config.yaml
image_size: 48
norm: "batchnorm"
optimizer: "muon"
muon_scale: "match_rms_adamw"
lr: 0.0047
nesterov: true
orthogonalizer: "newton_schulz_5"
batch_size: 128
epochs: 36.2
final_lr_fraction: 0
Rows from block 7 of a small segmentation model, named by matrix and row number. Each number is 500 + 50 x the weight over its row's rms, rounded and kept within 0 to 999. All counts start at 0. Numbers have three digits each.
After each channel's rows are labels from the 100 images, of 14976, where the channel reaches its highest value: "colour at peak" is the nearest of a few named colours to the mean colour under the peak. Only what is clearly more common there than usual is listed. The data: rendered made-up planets.
# conv: 3x3 conv (model.mid.2.conv.weight, 128x128x3x3, each kernel summed), inputs 0-127

conv.37:399558561516470555519559484462485426462507512532461554442494431453572544463443396478391455496522493501511421549500451501468527415404497463547496517500474499513553478385524483531515524423527478514523574448573464551379517537506416479601506495452438476500432484546382509500502422487472398521477485476432453560459502534439451474484572442457435507499461517573463502504449517395487590449431
colour at peak: grey

conv.89:412462446508500505482479478544466418501489502446451496512461592506540506501509484509472478510473464545510490530547483446508465520591416514530574571488591436507574502521457555571524493499491394429454531540369435490492375481503468569484411518483513432573519497612460386473468530532520468489444519587498506418504520501523617526481500425436613368437477490475490539504509545478460480412527
colour at peak: grey; white

conv.8:426501488453505503447472443564417509440523462411495525482450404592539463396435512551543502504482432417493469506440488497532431433547440484471519415502468458533448478449568507487485503425481544443573429473525481382525524420526449469492515468542508463513474526513476450409493444641431547449576510450570511493565408481430449518453446436541518472478437435461472443471460461533490480434391
colour at peak: grey; pink

conv.44:508453466480482567481531439485392476374482474485409426499505451510472536382481418511472499521503420493533507411480436558446536566478366425549370491480549491522507459475509510554470518527547435498438483522576530429455509489527479489419462434503549441510556522467458475366439568456488482565503511523514508478420555536448571464547505454458462537459464492531420552542484426458531583472438
colour at peak: brown

conv.116:374496417459476486552442534457479472418530484447476515399516460430537430405537446489438430378503427462494444427530391498520544457476464535481452496487586505480559541462462402519426497556467497520543505531496452465437509460543507539392430488449490542446468492428484462456459482472569451503478507465471491526383406429486500453506511474495543527409413500469496438482520397461544510452436
colour at peak: grey

conv.72:389590460486524513489485491494462485367498430579430440512510407524528405440513498481453493525475471546440487469402456461447560483499482381478504549454487457484526523439488549512536463554503487494417478450474441489561562518534469431502475511475478462541516539574486477459470388473571448476515536550512481549362463524436562539495447384477572532490403532460451428462477500545479455427402
colour at peak: grey

conv.82:459490444510542506432556535558482378456511544514476479489497514417496386542519442450518495401537489372514482498516584539469532497395432481515516499527597596470473546470542598358487501501444553533532426389531466423451455462527479485471465512469436510509517519568454470489520466448534470486428478442437478426481509531501447495526439647528485600503482518551513484532512482557532482574456
colour at peak: grey

conv.80:482492489430391445450476407524478478487404504486556498457531403525529464552459516510519525433490383488546513493422512599524500512455465492460592449488455479523460535534495555525473454429432529531457513426594494485403471474507538454574432515562488475374541529484499438490413442569473622539439433414472419431490517458506454492483471532456396487463544512486527463462451390470519466465520
colour at peak: grey

conv.117:397421431513443418494483426459465478504534502488481480380510536491532459520490508536505499442448469564477438414503433453449530472438423442532458431457483492446417431538483500561534426476502415525519481549386462490466500431462512461502442470503481421495471459432517571488386482523562483482450512472467515497562509445452442486440615522511489438445581436420437401463481478439415447469415
colour at peak: brown

conv.51:422438467363490487448480503523499451474464485529418425448371501399452381454536452555537461488547451425487481455420470494488521451533412453464436496446491456437606482519550509445468536445425460427504415444508488458507475453550447519474390503546423574428503538562512443404380515444455536479484466513502450455460501487438473505480473504457456490463531464486454505575526468494546497451495
colour at peak: brown

conv.112:487521465477413460404524426485466443416448418476479434453512525529467482463435459518462497485418490422507486513392496497536458502517492478512484471451549431534485492468500494462499472387543420481550410437521418524545521506610569496441522489472502483603535637493470495465458383599519442576600517473467459494420516483480491497564481512528500512452538476361534559506464449567489440448450
colour at peak: grey

conv.7:412490525490481453511554464533474396502454445475447445433523574510508496433511483489421473510495453455494518461495395512501477499584530532488511478488421496445473466515482407583479420509352466486466576462413521487476448509488404570437489492549500454516389493528505487453561412489458489508404468484541459402447412495367541514605593507440512485488433457455486512430461451520461549465489
colour at peak: brown

conv.94:479495473583507499525491428415478444393495403471490453468507449579496469433475537520468495511457484488558491431526499513475482491468492381524493490462563464445553376524528530486502459502530483388528452540551411529425465472529426481436581469440544451520520458387526446530503507437538535418472435473412535494452440538467474534538500444411489491474480440469471470392473452564378563395477
colour at peak: grey

conv.9:393429567465449504440504504478412498480576422533534406504471499472493441549510396512484495488547473409453412439441517529511514562514451503473386415455531460465407533486534564489529450484525446461435438514565492448421480488512467506579531406478452500534481497414480502441433476517504476527573486502485455501437455560507538536512524499497512575342461477481578495512434424619487509460424
colour at peak: brown

conv.50:504431420504545516508378491550505498468500445450429474473490481446463529527512591431453505472532464522512460434535441528530484424547438443444455539505559583391478427492452497434513533503413420522485463503463508467476514464507447516419489441444511516519573474467533341527529499351508481441423542425438416522514444434492467422483480528520461432534490446490461480586519388518499437523459
colour at peak: grey

conv.91:496437487456400443401509547471519517477538441504495409506489578550504525439445456484501463560539466572523452476464411461571484570570386503501410445475503419453560413518413452513513480491545426531508529583483475432544554504587489503440430496457502505509409537406551512448467466501435424547588537498511425503390492459393531492539576434503541490521459441494467534558451557485512498526451
colour at peak: brown; grey

conv.69:478485598495567527392543468518508484504527552468493531495467545434496487507482364611431446398535542516510432502463512509523540481515460500493569533514580510539513546493542480459529556548417477454447426452588411521503473436529484409544452477521458473531508418603397499466462405485506459592478495445496509462542480484527434563464442578512501569393429534418509532466555456557591458503483
colour at peak: brown

conv.115:505481473530461507432398530500390459433461455458436500470554473465615473398460459511468447418509522463600436483445520496455510531533415501519491440502583457485581417433488501500457515502432423511529444540549458389452547473481500566497507500504550407517463512444502488458449415517477461554549518533596509443469421430458551460444617391450503469506486490529397518485463487494446449509448
colour at peak: brown

conv.79:459416463543447498482519509482481490457539537535455530503449501436419511498474409518481530470482414446481495521462536520476595484413508557446533487426505567438436432571468503405484494462507535543439509383443450539459446459426452444519394444482393411524487409524477437471484441549493451512558468537499408466451494509437395585448518528425463572396471494473581459503487411494498489443496
colour at peak: brown

conv.76:503463518515539498561487547547471492385540512532457567422401461410472488514562420551420517442496450582481462509425572583468616466443505518441467474440512499521497484487517497382537495445429538492482470485477424496438541405535518515437513488468476490526524471581474442385451417429512429518485529436473403394470522432531489508518442523446474535467479577479566500554593511573491523485441
colour at peak: brown

conv.30:542415482525410495537563462508556501454524474457472488392483524549561522547407503545452589441445500557490453544545520555501463489570509444513493522423499386505457519496513533543415468449578466475481457464475538532457541466510455438533406434463514509432510473452524613435506380524494503499480464510454541536470523480596440534398447464526563475437451479392514528559460505431540415376462
colour at peak: grey

conv.70:446454483430573507491468511534416517430526427402477403443523510521492401530455510545506448544501473490464452505540500514456509547536330460527427418498552443522547474521450523516583526564506447478406507553576442464499566518578536498457467415443462525559522531432472442380420437510506468533538526562590517488496422522461523526540445472506441453452547443529431539521471410479544494468433
colour at peak: brown; grey

conv.64:457463445582453460534416482458429446510450456513448443470508461528500490391426473483415514485465471468527403478498443495474485477547456395546509441481430442482509435433439529499446531474525478490518486473450536485451505485511451468422430486497421465506485489384442494481527430465446445514486449499397467438389486449379476487458582429429423463430556506545461477432456469478399508421429
colour at peak: grey

conv.41:512463468453443510509386506505466448452450448492435440503427529461523380538474518564568485418474496453498482534470483492438505493523411549541435489499493477466639481613524498564552582482467476435435433565464543560555536573476492449461512453447383478428536529510464533523507475460543490440531558456392486429418427513526505447429504497471562477406466474562463587499532456492509560456427
colour at peak: grey

conv.62:421515531515464398528624564459436565508447491469470461484519601533538486504495438539532475566489542442486475526507540564478469445508451505534387524564490436519442522517461483465463448560501533488463533542479551358403432455481462458486398471591504467534458417535521554423542492539509370486503483542560493487489465467434543440461532399535546561489480486565530569502433505432587443559522
colour at peak: grey

conv.1:480460570497531555565515484562515469448561480447491559496466433428388567444573418498399613516528447538483449512458515597418569426442537511537451496444522483479486400479504480375479519454504544521475577450511522485374443431520420481481492469463563539472514416564482475443458483463482473437466473506452411430486523480500451542440442503479523560494522534476578548513475454560513481445399
colour at peak: brown; grey

conv.47:485456456445412471495447426447556524531498494452536482473450475481528447519460514445464490520470431522379502463402468498471523455543504497474460511475386543584501474468494530449470453465532491595531430451504509523521479481471526459525440443426429421462496553516480537433415460576423478376570411418494519464466402474468494477423497532494443423482382458548447527521437390431510454419490
colour at peak: grey

conv.2:443478544558513537519470537507388516431451488485390523545524551390503424545504524455528432565551436491533491465493501530514438501441423486535539444425595502463501414525445528575587564515526503512508476529575457460474481512517513555427539490475603521476481502456540446462519477426486466526550500519451498441459494468512655458556592389574524516516421434540469489534506464554377582470485
colour at peak: grey

conv.43:530437548515469406403494532477578497454512476514434458454460522462492449477512469482483512508464455423450480465447427437447511500524459559585478534429394520455524390536448537512465596462501467517505459527483501515446466480492402568468483517519423485508461415478510492508452439521569462521427448422383423493434470530380477544464484451470531609457496435509427416524471528530385558583488
colour at peak: brown; grey

conv.119:553448562448585507485461492518423426540402458556433467414469560480491393538519414519465502411467442345497537553525485563519516502460485540414471503437465503489531541438526479403413496479460499429507461401470514562388499452533460491516448426507459519463449543466495501478532448489497481481529490488475440442516460501450461543484416553381485482391505559494544491466554472529567455472409
colour at peak: grey

conv.103:462455474480488467497539416493487466413387399521467522539494483536603363512445502532405547535493424420474507458426477547436478505531459478505454558511435458432453451542501522567440435421458544492496405456440474562469517472459482436447458489497476377483499551447555421401395481539525531500579428523524503476458395512554503446458498449471429491476471515469458524447524457474488491423485
colour at peak: grey

conv.114:423477440472452453451570446514443508424565460471462431563466584473560419460421549483558432536528503494554510437512440462452476491605472459502463439469397449472539560474465466566545477588570435467521495500499501483548537509486570546435450437455543458460515524428529534490506471517537522537538531484548505596512442573494493429508490452605567489549365452426390531489535419502535448433475
colour at peak: brown; grey

conv.23:503512542396528449478509538525489454446551469456405575511413460471465510435463526488526454484521463516402618475456475460466515469421491487551462539506434514529448519461547538443500530497438516566536497575471458400649585457491542506542526499429494409540510504511450464489463477512458405464565540556498548503473434449462503537525434464530467401647486494583516431560521485607516469439534
colour at peak: grey

conv.58:398494546478445448485438484541439497501566487463491437457444535427415401454546441566425482378524471499563431552452510483466541497491537489567439457410440484502475571488519483468426485436524513442504454437545473483503422470530556547475545471540496481470423529472472521411442434501474418491445428470441530373390582559437458526486514530465414517551415534422456510496536494526485500484425
colour at peak: white

conv.36:425474484502475437477472385495468442477526506569468526415547441483466524544474461481438413543505487559476504523445524442529424396510492432503521450543493523591498445408476461501526427481522481538504430425453394493535403500422437461588586486494464466586436441528413570548457530502485423570459485467518541582534460442471524503544404502550537439448409490414452516507430495483466452461454
colour at peak: grey

conv.29:421509404499417404533473532511459519521513571454501432395514484556560518511494483461495530519521534474527433524528439508559494540448465544544539420493500472483377396521462513542584506485470443536526486504479458468448570564428503499537369508471416445502417467541550605508481527534514495571385475508603476545467467509411511497512563474442440480438425466559469561487398479414451508523473
colour at peak: brown

conv.67:394413471535449445543475428459414433450435463527500464484496432516540557487530462518384510492544445570459514537351508539460588487491466427440523441527592483487474484527433530398387546534448506504464508462469501490499476449434483463526452465518355447509469541489424500478390518522506515533533408526543483504459493508430447468439464485514440509540473496420467591517476512477599448483481
colour at peak: grey

conv.109:477485525465582507462510535486567490435563408479412435471519455504481587427470399455422521536506483545419445451504501479391525500547571495449408556508572563487454472443575402487494484530474422471497513517497491447445513486576388509547451529567524510472535455487473490483440540541448448487503488477541486503420567526408533558436405457386530455488468440518572454406489474428506506412465
colour at peak: grey